{
  "dataset": "abstract colour fields from 500 small random pattern networks",
  "crop_scale_min": 1,
  "translate": 0.12,
  "parallel_block": false,
  "inner_norm": false,
  "patch_size": [4, 4],
  "cautious_weight_decay": true,
  "steps": 21200,
  "epochs": 26.7,
  "lr_schedule": "linear"
}
Rows from block 2 of a small image classifier, named by matrix and row number. Rows with one number belong to one neuron. Each number is 50 + 12 x the weight over its row's rms, rounded and kept within 0 to 99. All counts start at 0.
After each neuron's rows are labels from the 100 images, of 14848, where the neuron reaches its highest value: "strongest on" is what is common among them; "colour at peak" is the nearest of a few named colours to the mean colour under the peak. Only what is clearly more common there than usual is listed. The data: abstract colour fields from 500 small random pattern networks. In brackets: how many of the 100.
# fc1: MLP up (model.blocks.2.mlp.fc1.weight, 1024x256), inputs 128-255
# fc2: MLP down (model.blocks.2.mlp.fc2.weight, 256x1024, transposed), outputs 128-255

fc1.726:49 54 17 34 50 57 53 38 72 54 53 45 34 47 56 68 49 55 56 47 52 73 42 32 42 58 54 66 48 54 79 56 58 26 23 56 69 51 76 56 46 62 42 41 28 40 55 41 51 57 47 63 32 47 59 57 39 39 44 25 58 65 47 47 56 75 56 82 43 68 34 53 45 54 49 43 39 44 58 43 44 52 20 63 44 73 44 66 57 58 35 67 55 54 34 52 48 39 39 46 39 45 50 40 41 77 56 31 60 56 42 35 41 52 60 28 34 40 62 50 47 68 50 52 47 50 63 54
fc2.726:58 40 67 59 48 37 56 48 45 51 60 72 38 56 48 44 48 42 55 52 41 41 49 52 37 34 37 60 54 50 37 51 30 37 85 55 41 38 62 55 30 54 41 37 54 60 67 82 53 57 53 41 66 41 43 53 60 63 60 64 48 55 73 48 50 46 47 52 44 55 63 27 49 69 38 48 36 63 32 49 49 32 57 51 62 28 63 37 60 46 68 47 65 52 59 51 44 53 58 60 45 52 38 43 35 37 42 64 42 51 26 65 63 49 62 67 47 42 36 73 39 52 37 38 62 47 46 35
strongest on: mostly red (29)
colour at peak: pink (29)

fc1.722:55 58 25 56 49 57 50 61 47 45 42 40 52 13 59 70 52 41 34 33 51 38 39 52 49 51 48 56 57 57 52 43 58 61 51 37 41 67 51 65 46 71 44 53 55 62 57 69 45 44 35 43 54 62 57 44 50 50 65 63 62 62 61 66 57 44 34 77 58 72 48 28 54 51 51 41 51 53 67 44 43 44 62 27 49 44 54 49 49 36 52 47 61 49 40 55 41 55 27 56 67 32 39 44 68 49 62 40 54 29 48 58 52 57 40 40 51 66 52 50 56 49 53 48 39 50 36 62
fc2.722:51 21 67 35 51 30 59 58 47 64 70 52 44 69 34 45 48 60 57 60 49 55 61 58 55 43 61 61 29 40 44 44 40 45 52 62 50 51 60 36 68 41 58 34 32 28 54 57 41 60 64 59 54 47 45 62 41 36 39 43 35 46 37 43 42 65 61 41 30 53 49 58 49 58 42 62 54 54 41 36 27 48 58 44 33 27 40 58 66 55 59 57 13 75 50 61 37 34 51 60 27 51 52 46 49 54 32 61 41 71 36 44 47 45 62 44 46 24 54 77 59 48 47 67 39 34 39 52
strongest on: mostly red (32); smooth (30)
colour at peak: yellow (28)

fc1.426:58 60 76 50 38 61 68 51 49 79 47 50 30 35 46 48 63 44 50 72 66 56 45 50 59 37 54 69 48 49 33 38 47 54 35 36 53 61 42 39 47 63 47 49 58 43 68 44 56 56 68 38 46 41 70 54 51 52 19 57 57 41 41 59 30 58 43 62 32 58 66 59 73 34 52 58 38 47 32 51 75 44 60 58 53 46 46 39 37 57 58 48 22 49 40 41 74 65 39 66 33 61 49 60 40 45 40 31 18 46 42 45 43 31 51 44 59 36 64 56 57 45 60 53 53 65 54 34
fc2.426:51 50 35 64 66 31 31 44 64 17 38 52 61 57 46 47 58 58 48 44 24 51 58 45 37 53 48 49 49 45 61 56 60 48 68 66 60 46 64 56 55 54 51 59 48 43 44 44 62 35 33 57 44 73 26 36 40 56 61 30 46 60 50 31 55 31 39 34 55 46 38 42 46 71 31 47 59 53 59 49 34 51 35 47 28 59 44 73 53 46 38 41 68 30 40 70 42 43 37 44 81 65 46 43 59 52 53 56 73 50 54 64 65 69 54 64 44 65 53 50 37 47 61 57 47 51 39 43
strongest on: mostly blue (55); smooth (35)
colour at peak: cyan (36); blue (33)

fc1.750:61 44 47 82 51 77 39 50 36 71 49 46 47 58 39 37 36 51 33 61 71 56 40 59 53 54 66 61 46 59 46 55 40 43 60 70 57 64 38 50 45 07 61 44 33 38 60 44 33 52 59 49 58 60 42 44 54 46 47 49 55 37 52 54 38 51 68 44 39 47 43 52 55 67 69 56 44 46 48 60 40 68 35 44 48 48 31 52 49 42 60 48 52 55 48 46 46 39 45 64 51 42 54 29 39 38 47 47 32 70 35 56 56 65 46 31 56 44 62 56 50 62 53 65 52 52 50 43
fc2.750:52 64 49 49 49 30 46 42 61 39 60 49 50 32 59 48 43 58 37 68 50 30 61 57 39 40 42 59 46 37 35 44 61 60 53 46 45 36 58 55 59 68 23 60 49 55 44 52 66 47 40 42 43 43 35 60 38 72 41 54 43 65 51 38 49 52 40 51 38 49 51 18 64 49 46 59 50 22 62 46 52 28 52 34 58 59 72 74 44 34 39 78 47 37 19 52 56 61 72 72 36 77 41 37 46 61 69 69 59 43 53 50 60 54 51 62 54 55 63 48 50 52 51 45 46 50 41 53
strongest on: dark (41)
colour at peak: brown (36)

fc1.639:60 55 54 68 51 43 60 72 68 52 44 43 63 47 66 49 36 43 54 37 50 55 56 50 47 65 51 34 35 52 51 60 55 32 34 46 62 54 62 49 44 64 60 42 71 31 76 45 41 56 62 50 52 46 47 36 51 59 45 37 31 38 56 46 39 61 58 53 44 68 65 44 61 61 46 69 36 35 66 75 56 47 40 56 49 60 72 55 59 40 57 62 42 56 35 62 20 35 65 37 42 50 43 45 30 70 54 61 45 49 29 27 64 58 25 62 43 43 41 73 54 44 59 58 54 26 52 57
fc2.639:37 70 63 26 52 57 55 38 46 50 65 88 42 53 48 38 50 60 44 60 62 64 46 55 51 61 45 57 49 50 51 38 56 68 53 48 37 49 37 39 61 38 53 61 41 47 30 48 63 20 39 55 39 64 72 57 46 48 60 55 68 33 49 61 52 38 63 58 51 17 47 55 41 46 39 44 58 69 44 47 26 63 38 37 55 41 15 61 59 55 59 58 58 38 44 38 66 61 57 59 53 50 64 51 97 47 55 64 58 57 74 66 37 52 45 52 56 78 59 44 55 53 47 57 40 58 44 59
strongest on: fine detail (95)
colour at peak: grey (89)

fc1.115:43 40 59 45 45 42 75 60 56 59 47 59 44 47 44 53 48 11 68 61 30 31 33 35 43 38 23 44 57 42 47 52 40 50 63 51 64 36 47 53 40 27 45 56 49 27 57 59 50 36 50 56 69 42 58 29 57 49 52 47 41 63 69 45 59 47 71 59 42 39 50 53 72 48 27 47 48 63 44 28 36 47 24 62 54 55 39 64 45 34 54 49 55 31 66 28 65 40 46 42 40 42 27 50 49 61 32 55 31 63 39 39 79 30 59 46 49 58 72 52 66 57 55 50 34 64 51 67
fc2.115:50 49 41 58 40 31 27 53 63 47 44 37 34 38 63 31 69 60 49 30 67 53 52 42 49 41 60 53 58 57 70 55 48 60 25 56 52 58 41 37 26 62 58 47 36 35 55 60 59 34 40 25 31 66 49 35 61 48 31 35 44 55 29 53 30 67 40 41 29 60 42 41 36 59 56 48 46 39 60 56 74 47 75 30 54 44 74 44 51 42 67 55 77 57 42 52 41 54 56 53 61 50 54 61 40 54 31 35 70 44 66 56 19 52 52 64 42 47 52 63 37 47 50 41 72 51 51 38
strongest on: fine detail (63)
colour at peak: grey (88)

fc1.336:49 52 48 34 54 58 68 60 27 35 41 37 51 41 37 58 65 71 48 79 37 56 45 46 32 35 71 37 39 48 78 40 44 40 55 48 47 43 50 58 72 44 86 50 62 51 52 42 39 51 51 41 57 37 43 51 54 38 54 46 49 44 67 42 53 64 32 62 65 53 34 58 59 51 56 55 48 69 53 57 54 41 43 49 47 58 69 34 38 48 40 39 46 50 59 45 50 51 39 52 49 45 46 46 30 63 44 47 43 40 68 62 36 80 47 44 40 40 56 53 44 62 52 53 31 40 62 36
fc2.336:53 41 47 74 53 48 75 40 35 30 40 36 30 64 69 54 49 57 82 47 43 36 64 59 52 40 55 61 48 58 48 52 33 38 56 50 61 59 60 48 39 44 40 49 50 66 45 49 56 69 45 48 30 61 35 31 42 59 49 36 45 61 63 54 50 53 87 31 45 59 66 42 43 66 30 43 56 59 22 69 20 54 61 52 49 50 61 49 59 38 69 45 59 39 50 58 69 47 54 41 42 69 32 59 48 56 38 54 59 56 38 31 69 52 42 58 61 25 58 38 63 42 35 42 75 52 30 37
strongest on: dark (43)
colour at peak: brown (41); red (25)

fc1.222:42 60 58 45 68 46 47 55 71 30 26 52 56 76 67 38 68 54 42 54 62 50 16 68 49 54 43 40 66 46 62 62 64 67 53 36 58 73 36 66 43 23 56 60 28 45 68 56 54 27 37 63 57 53 53 43 41 64 67 51 22 47 50 40 62 56 56 58 40 39 43 50 46 46 53 44 51 44 50 60 52 33 25 49 34 64 64 75 36 49 52 47 38 41 41 29 46 53 42 54 75 43 59 59 61 40 42 81 22 63 42 48 49 62 58 34 35 43 52 58 30 36 57 49 58 36 42 55
fc2.222:61 55 39 63 46 40 38 37 48 41 55 55 64 46 34 54 35 73 46 63 53 49 51 44 42 65 70 51 35 62 78 47 52 39 52 48 51 22 40 38 47 56 31 27 54 53 65 30 62 54 44 62 64 58 45 49 34 41 08 40 57 45 35 35 58 40 47 66 64 46 11 56 69 54 51 49 61 57 52 47 53 32 64 63 47 55 67 52 62 52 61 67 46 71 57 60 60 41 58 52 50 68 28 58 52 61 50 44 41 60 62 46 48 59 47 67 55 65 50 45 40 72 45 52 50 73 39 44
strongest on: mostly green (43)
colour at peak: green (34); yellow (25)

fc1.141:33 51 46 55 53 55 76 49 44 44 45 65 43 64 50 53 51 44 43 44 58 61 39 74 49 40 50 44 42 45 43 51 56 59 71 38 79 37 65 56 57 53 46 54 42 50 62 41 39 54 56 46 22 50 28 48 40 24 69 80 59 44 73 80 57 40 50 45 53 60 26 68 36 23 38 33 49 57 45 58 34 54 29 44 49 28 37 33 26 67 47 51 58 52 68 49 54 65 50 54 39 50 45 47 54 48 63 58 53 49 75 51 32 26 52 75 57 47 48 55 40 46 33 35 57 65 61 75
fc2.141:50 56 55 30 56 67 39 47 57 45 70 50 41 39 50 45 61 41 46 57 37 39 57 40 38 39 41 57 62 60 57 60 51 47 40 44 37 49 22 45 51 64 40 42 45 46 29 49 58 29 41 57 77 44 72 52 82 60 50 29 48 45 26 30 59 58 61 42 35 73 57 38 64 72 56 65 43 42 52 52 65 20 69 71 39 57 73 62 66 58 50 44 44 45 15 55 46 25 50 38 56 35 58 58 47 59 54 48 53 56 44 55 61 67 35 32 41 36 35 55 50 65 66 73 40 37 51 50
strongest on: dark (37); mostly green (36)
colour at peak: brown (25)

fc1.20:52 72 47 49 65 50 49 46 52 50 58 64 35 46 52 55 39 54 34 46 25 63 37 29 53 51 35 62 62 42 59 40 56 55 45 52 64 54 58 50 35 42 46 40 49 49 71 41 38 42 32 47 31 53 36 66 49 58 46 49 61 61 66 56 62 28 30 52 56 49 52 51 66 49 53 45 38 40 66 72 60 41 71 31 65 59 65 64 68 53 45 57 37 31 40 34 46 61 48 71 62 49 61 42 51 44 51 51 65 75 79 44 68 56 34 45 32 72 59 68 37 62 57 34 39 55 34 42
fc2.20:54 45 47 69 34 63 64 67 68 63 40 66 61 43 78 54 61 59 75 57 54 35 66 71 49 59 48 36 58 49 50 36 63 45 44 52 42 60 61 56 69 63 46 54 51 49 34 67 52 59 50 43 75 40 41 59 42 48 50 46 54 55 42 21 42 62 68 36 51 61 69 68 54 44 67 63 60 65 31 47 46 62 46 53 33 46 36 50 61 36 42 52 63 65 78 42 57 40 39 62 48 49 45 60 42 48 47 39 47 36 25 46 39 59 57 42 56 19 52 49 56 48 55 26 50 48 67 56
strongest on: mostly red (32)
colour at peak: red (50)

fc1.154:48 29 62 59 46 57 45 23 53 46 53 36 46 50 60 53 49 40 57 51 51 38 52 47 46 34 24 34 39 50 52 38 48 62 47 56 40 36 56 47 51 39 46 40 42 62 51 51 65 63 42 28 54 44 29 26 61 31 71 41 44 52 35 43 51 47 45 58 87 52 53 29 73 44 51 56 32 50 43 55 64 60 58 74 38 62 60 48 55 51 46 41 44 47 38 50 59 45 51 46 42 45 55 69 37 53 37 50 83 67 50 53 41 65 59 50 52 55 54 44 40 42 58 46 26 42 66 49
fc2.154:29 55 47 26 37 38 58 75 56 33 51 68 41 62 51 44 52 48 32 50 45 66 50 50 33 68 40 54 72 44 43 52 60 42 29 59 35 64 36 52 61 53 62 56 73 27 49 34 37 37 52 41 44 60 66 66 52 56 28 52 55 57 46 37 25 57 42 36 25 37 40 45 43 47 58 37 47 44 54 36 35 61 53 37 47 55 39 59 25 18 51 46 49 57 54 52 42 51 56 62 65 45 39 30 67 62 64 49 54 38 68 71 61 65 26 52 36 55 72 46 61 57 44 44 67 66 55 40
strongest on: mostly red (49)
colour at peak: yellow (35)

fc1.257:57 29 44 43 45 41 57 45 45 41 53 39 55 50 24 59 52 59 38 42 65 56 62 40 48 44 35 54 56 44 32 64 62 60 50 51 58 60 48 27 57 55 69 42 65 44 62 55 27 48 20 56 63 59 46 47 56 56 44 72 53 55 54 59 28 49 56 43 49 51 68 54 40 50 51 52 35 53 41 51 52 32 23 38 36 27 48 41 63 62 40 49 41 59 67 75 62 65 42 69 33 59 26 34 42 44 46 43 38 69 45 54 28 67 47 58 59 35 48 46 44 77 44 34 31 53 53 50
fc2.257:48 41 49 51 64 55 55 45 43 42 56 49 37 59 49 32 26 39 61 58 42 30 34 51 63 78 70 40 46 53 47 38 47 27 49 52 35 24 46 59 27 34 36 51 46 52 40 53 67 25 61 38 29 37 59 35 41 59 47 38 42 43 52 41 53 39 56 51 43 48 32 49 80 59 28 46 46 34 54 55 64 53 64 57 54 63 46 59 49 51 53 43 58 64 36 47 51 34 53 63 59 45 50 77 54 67 57 55 43 41 36 51 79 40 53 29 74 68 49 36 40 52 49 64 67 40 39 63
strongest on: mostly blue (70); smooth (40); bright (29)
colour at peak: blue (28)

fc1.21:62 56 53 48 48 44 33 40 49 39 56 44 49 57 61 45 52 59 72 21 62 63 52 70 54 62 76 62 52 56 69 53 70 46 54 48 51 33 45 53 58 47 41 53 70 72 63 59 43 32 55 39 56 61 47 40 68 61 53 58 65 41 54 44 32 55 64 52 39 64 54 61 30 54 70 49 46 59 47 63 60 59 34 55 44 58 55 58 56 57 60 47 29 47 62 45 38 63 47 54 37 58 28 38 41 43 30 66 43 50 56 31 45 54 52 47 59 66 46 43 46 66 26 57 50 87 50 48
fc2.21:65 46 49 52 54 68 66 38 53 60 42 59 53 53 44 50 40 44 51 54 69 57 59 43 58 55 50 48 39 52 41 37 33 74 44 44 53 61 52 41 36 52 65 51 26 52 45 55 55 44 46 31 20 32 36 53 40 69 51 70 40 40 48 55 44 51 21 56 48 34 69 55 44 38 41 56 45 54 41 45 79 54 48 40 54 53 35 31 53 47 49 59 54 55 56 56 58 13 53 27 47 63 53 49 58 64 45 50 68 64 40 50 47 41 47 46 60 51 66 60 42 42 62 59 28 28 29 41
strongest on: fine detail (42)
colour at peak: orange (65)

fc1.445:47 65 42 62 37 56 69 31 47 56 39 35 38 66 54 47 79 61 56 33 40 51 62 54 30 50 28 44 65 53 54 66 44 42 56 41 54 44 35 35 45 51 40 64 43 46 76 44 46 60 62 63 29 24 35 43 46 57 53 84 74 57 42 85 66 55 52 53 65 64 57 56 57 61 48 53 50 49 50 52 68 36 45 45 53 38 38 46 49 52 43 54 56 46 58 38 51 37 33 60 45 49 33 46 50 51 55 34 61 53 64 55 64 58 63 61 47 50 48 31 56 35 54 32 44 51 34 51
fc2.445:39 44 63 41 55 62 21 68 50 46 66 56 58 33 39 57 52 41 38 60 49 66 52 34 68 49 45 62 54 51 58 49 35 44 45 54 46 54 37 42 60 72 65 58 67 41 33 56 53 67 44 63 60 70 70 70 41 35 43 30 39 38 46 53 48 53 65 36 44 39 34 61 48 42 53 63 62 36 77 31 47 40 49 46 31 49 76 52 61 45 65 52 34 64 54 44 35 44 82 49 55 46 68 63 45 57 73 66 49 48 58 35 36 37 48 43 43 56 52 52 53 57 46 48 45 58 56 62
strongest on: dark (31)
colour at peak: brown (32)

fc1.637:49 60 48 57 63 52 63 76 32 52 47 64 34 47 50 39 67 25 51 42 63 33 65 54 32 58 32 50 36 47 33 46 61 59 52 48 50 51 47 21 34 52 54 74 61 55 51 37 53 51 48 79 66 46 28 35 53 38 61 32 43 53 54 21 40 51 56 61 34 56 26 49 59 45 34 59 44 49 46 54 40 41 69 35 13 56 53 63 29 37 43 58 49 28 48 50 53 44 36 68 42 61 48 32 48 54 44 49 48 49 19 48 60 43 46 32 56 31 53 40 41 58 53 57 47 60 51 51
fc2.637:54 39 49 49 41 59 46 35 64 50 33 61 55 40 55 42 48 65 36 62 28 56 46 27 62 48 48 49 69 53 46 54 45 53 51 46 59 34 57 55 34 26 52 31 57 63 59 69 60 58 43 15 18 47 64 29 43 65 50 65 48 55 73 69 50 62 54 35 56 43 51 22 37 52 60 42 48 60 48 47 54 60 52 33 78 66 26 32 62 70 49 51 53 43 38 63 66 60 73 37 37 45 42 64 55 58 49 50 56 62 75 34 57 53 63 53 61 57 55 56 54 66 48 44 60 46 40 26
strongest on: mostly red (48); smooth (32)
colour at peak: cyan (29)

fc1.459:50 36 70 38 40 62 50 54 25 51 61 50 57 41 52 31 47 62 48 47 61 35 50 27 80 70 43 65 31 50 54 60 50 49 53 40 67 39 52 47 44 38 79 40 89 56 61 65 44 65 32 62 50 62 64 59 52 24 37 48 31 49 52 44 59 62 50 62 43 42 60 65 64 55 58 39 47 40 54 54 43 31 42 54 74 48 41 31 49 65 51 64 54 57 33 49 68 39 60 57 23 67 47 68 52 49 63 42 46 46 78 51 60 65 51 25 51 37 40 55 34 66 49 46 45 51 39 48
fc2.459:47 40 45 57 65 52 41 37 46 46 36 38 59 60 50 51 42 33 33 59 16 37 36 43 33 74 62 19 54 48 58 53 58 42 47 48 46 76 67 42 22 43 47 46 32 34 52 42 57 49 62 45 54 42 26 58 44 48 41 47 61 52 55 48 41 44 27 53 68 55 57 47 56 43 36 68 41 52 59 61 71 45 58 39 47 49 47 70 67 57 37 36 25 41 65 57 57 53 76 48 75 51 56 53 36 47 61 53 50 55 30 46 62 38 53 60 48 73 72 44 42 20 59 54 64 43 46 64
strongest on: mostly blue (56); smooth (28)
colour at peak: blue (27)

fc1.374:48 62 63 41 47 37 53 69 37 50 61 57 32 51 56 44 54 57 63 46 57 47 53 63 63 63 37 61 54 45 52 40 45 69 48 39 62 77 51 34 51 52 56 41 37 57 71 58 79 60 43 69 39 58 48 52 36 80 31 42 49 73 49 58 56 40 36 68 36 63 54 33 63 34 56 65 42 63 40 52 46 33 53 57 41 57 39 49 59 30 61 39 40 45 19 54 54 16 56 62 68 42 37 31 53 62 31 44 41 43 28 40 63 57 65 47 59 64 31 58 37 46 77 53 33 48 38 37
fc2.374:29 35 54 63 64 65 44 64 56 39 35 48 47 30 31 65 62 25 55 71 51 41 45 32 49 45 60 48 55 57 45 59 57 49 65 62 42 35 48 63 52 44 54 47 64 42 49 36 39 51 63 35 49 31 50 55 54 37 68 54 48 28 49 34 53 67 81 42 71 38 56 73 49 58 49 51 68 41 58 49 55 67 43 60 69 47 59 63 32 63 39 44 62 59 71 44 58 70 42 53 36 50 65 66 41 30 59 53 55 63 75 55 46 42 34 48 48 40 57 39 50 47 33 59 61 65 52 56
strongest on: fine detail (88)
colour at peak: grey (66)

fc1.599:58 53 41 52 52 51 48 50 36 48 63 43 53 52 51 29 48 68 37 54 53 61 50 58 39 66 47 63 49 45 69 48 42 46 45 64 55 43 64 48 56 48 74 48 68 60 41 38 59 62 71 59 69 65 31 61 46 52 47 60 62 44 50 43 55 58 50 50 53 37 66 46 60 48 39 52 58 51 49 53 51 66 46 61 50 21 48 69 29 58 49 44 45 35 73 72 62 30 15 68 47 73 51 43 44 59 53 46 48 52 39 56 34 59 70 47 51 47 47 57 66 47 34 64 35 55 39 28
fc2.599:57 54 57 48 48 62 55 52 48 62 43 46 65 46 59 61 50 54 66 62 34 47 56 45 57 64 42 51 57 48 54 39 57 58 51 38 65 32 51 59 74 49 52 50 38 78 51 48 52 44 51 58 49 59 79 58 51 77 45 32 85 29 77 53 63 51 52 44 27 73 54 43 50 54 58 54 57 73 22 50 48 55 70 55 55 55 43 55 70 42 49 53 24 61 45 45 46 26 60 59 38 51 45 52 62 52 53 64 57 43 60 34 38 45 39 43 66 25 36 42 60 66 53 49 46 40 62 70
strongest on: mostly green (39)
colour at peak: purple (80)

fc1.174:33 44 24 61 77 61 41 50 35 28 59 42 52 54 49 65 54 56 32 62 82 32 64 45 31 41 59 14 51 56 37 61 68 62 43 62 62 58 61 23 63 41 68 70 64 61 55 48 59 31 58 40 63 58 33 41 48 64 32 44 44 40 45 45 50 66 50 60 58 34 27 57 60 41 54 48 65 52 43 81 58 34 29 52 43 43 40 40 57 41 63 50 56 49 49 45 37 58 48 46 40 41 64 36 44 44 57 29 50 49 44 47 71 50 35 48 54 53 66 62 68 35 48 43 42 49 52 40
fc2.174:71 83 58 39 27 47 51 57 55 68 50 71 40 57 43 34 50 45 52 40 64 56 58 56 52 37 39 79 55 56 74 62 41 56 37 47 40 49 58 70 50 59 34 31 63 56 45 39 49 60 45 46 71 34 45 47 58 45 51 59 43 57 49 53 42 36 57 43 37 74 55 42 58 58 60 45 45 29 44 33 36 56 76 51 42 55 63 62 50 62 50 51 41 43 43 48 54 44 55 59 57 40 45 51 47 38 48 55 51 54 47 62 38 70 61 63 30 26 24 59 26 64 43 63 60 56 44 47
strongest on: mostly green (31)
colour at peak: cyan (34); green (28)

fc1.263:61 57 62 51 50 51 32 63 65 66 41 64 49 64 73 60 63 43 41 43 24 60 50 54 55 46 31 60 68 54 43 42 43 53 58 59 65 66 43 36 59 45 46 33 46 32 37 73 59 50 41 76 55 59 51 14 82 78 35 62 34 57 47 57 65 57 45 50 64 72 48 47 66 61 62 40 52 32 49 38 56 46 45 52 36 56 16 43 48 44 29 53 51 52 34 40 42 40 48 41 61 51 73 57 56 64 73 45 72 39 36 29 53 47 41 52 51 50 71 85 40 44 51 45 54 40 37 56
fc2.263:47 53 55 48 46 49 54 31 48 25 41 48 36 40 17 34 53 37 43 43 66 39 65 46 59 39 78 34 37 51 61 66 59 50 64 43 59 42 53 45 35 45 42 57 52 46 53 38 40 51 42 11 33 49 56 71 20 45 48 46 53 40 32 56 32 56 40 68 51 27 66 29 32 43 32 45 43 55 59 56 61 68 54 35 69 66 67 44 43 50 60 41 44 40 54 47 65 62 54 45 46 56 41 46 58 38 40 52 35 55 43 73 44 64 61 43 41 45 46 27 43 56 43 71 72 67 49 42
strongest on: fine detail (43)
colour at peak: grey (84)

fc1.400:45 52 51 53 51 44 75 63 46 57 51 50 52 38 64 55 59 64 04 56 50 46 73 50 55 49 59 36 51 52 52 44 42 46 58 28 46 54 44 37 58 62 44 44 28 51 39 59 61 32 45 53 66 70 79 51 66 67 58 54 68 52 39 46 75 45 50 50 59 52 58 75 33 48 47 67 50 41 43 50 42 58 45 43 61 52 81 59 19 51 52 40 30 51 65 52 51 38 53 60 55 24 47 60 42 53 49 37 26 59 54 61 57 53 46 52 33 50 30 49 48 19 37 70 48 48 45 30
fc2.400:53 48 58 50 45 52 58 43 38 48 56 39 61 56 42 33 33 36 74 63 50 42 45 41 49 56 63 73 47 42 30 42 67 61 48 74 49 49 53 64 45 42 42 58 56 60 76 59 43 78 47 28 34 31 36 37 47 49 50 46 63 51 54 60 39 49 47 18 43 45 48 52 62 60 40 46 42 60 81 50 44 40 51 59 45 42 81 41 75 46 58 58 68 32 43 55 57 34 33 54 56 25 51 24 40 55 74 67 46 49 60 27 43 34 55 39 71 23 38 52 44 61 64 37 26 48 57 60
strongest on: mostly red (29)
colour at peak: purple (64)

fc1.359:69 47 29 39 54 63 73 55 35 65 27 40 49 58 41 49 45 37 28 54 28 61 39 40 54 67 40 44 40 36 57 51 41 44 56 50 35 58 51 48 50 36 85 49 40 57 43 40 24 44 39 29 50 49 54 47 35 42 51 61 53 40 62 32 63 56 33 39 63 54 41 39 52 78 65 47 42 31 48 59 38 45 49 49 40 29 23 41 54 53 47 70 44 37 40 35 45 38 61 47 63 43 43 78 42 56 53 49 63 60 53 47 62 41 73 68 27 46 39 62 61 35 52 40 53 66 62 61
fc2.359:52 36 70 48 52 29 37 64 69 42 44 43 56 50 49 48 50 50 44 42 50 39 41 52 41 30 43 54 57 65 61 67 65 46 61 51 77 40 55 20 68 69 26 45 60 54 58 55 76 34 49 52 46 57 46 53 63 58 53 37 63 66 45 42 28 71 71 53 40 65 54 31 55 33 36 52 42 48 50 61 47 45 62 44 69 62 77 57 59 43 50 40 51 49 48 57 46 73 65 54 36 49 52 40 58 57 37 40 35 48 42 49 41 40 40 46 55 39 63 36 35 66 31 54 50 45 47 41
strongest on: dark (84); mostly green (47); smooth (45)
colour at peak: brown (33); green (29)

fc1.693:55 36 49 44 61 60 37 30 60 40 25 75 36 65 64 35 45 64 58 45 40 64 41 47 67 26 67 82 54 47 69 39 41 48 43 54 57 36 56 40 44 55 58 59 56 41 78 51 41 52 47 39 72 61 32 57 56 59 57 29 50 48 37 23 60 50 42 56 36 59 55 57 62 57 45 66 50 47 43 39 54 55 40 55 57 24 40 38 47 60 52 50 74 48 39 48 46 50 64 41 07 58 43 43 56 50 37 56 34 56 61 30 35 62 36 39 59 65 69 70 49 75 45 49 44 43 42 40
fc2.693:70 44 52 58 53 49 68 57 40 51 66 55 70 47 64 62 54 45 53 63 35 58 52 69 21 58 56 75 47 46 45 50 58 42 49 58 44 42 80 62 67 28 49 54 60 46 30 46 66 68 64 59 43 53 59 55 81 59 62 61 51 55 53 76 52 62 77 46 38 49 49 50 52 38 49 52 51 54 40 49 60 51 47 54 56 62 67 58 64 48 49 51 35 80 65 48 63 32 41 40 51 55 61 49 44 57 21 48 40 45 52 53 22 36 58 63 45 27 51 43 29 60 60 53 58 69 53 41
strongest on: mostly green (83); smooth (61); bright (42)
colour at peak: cyan (28)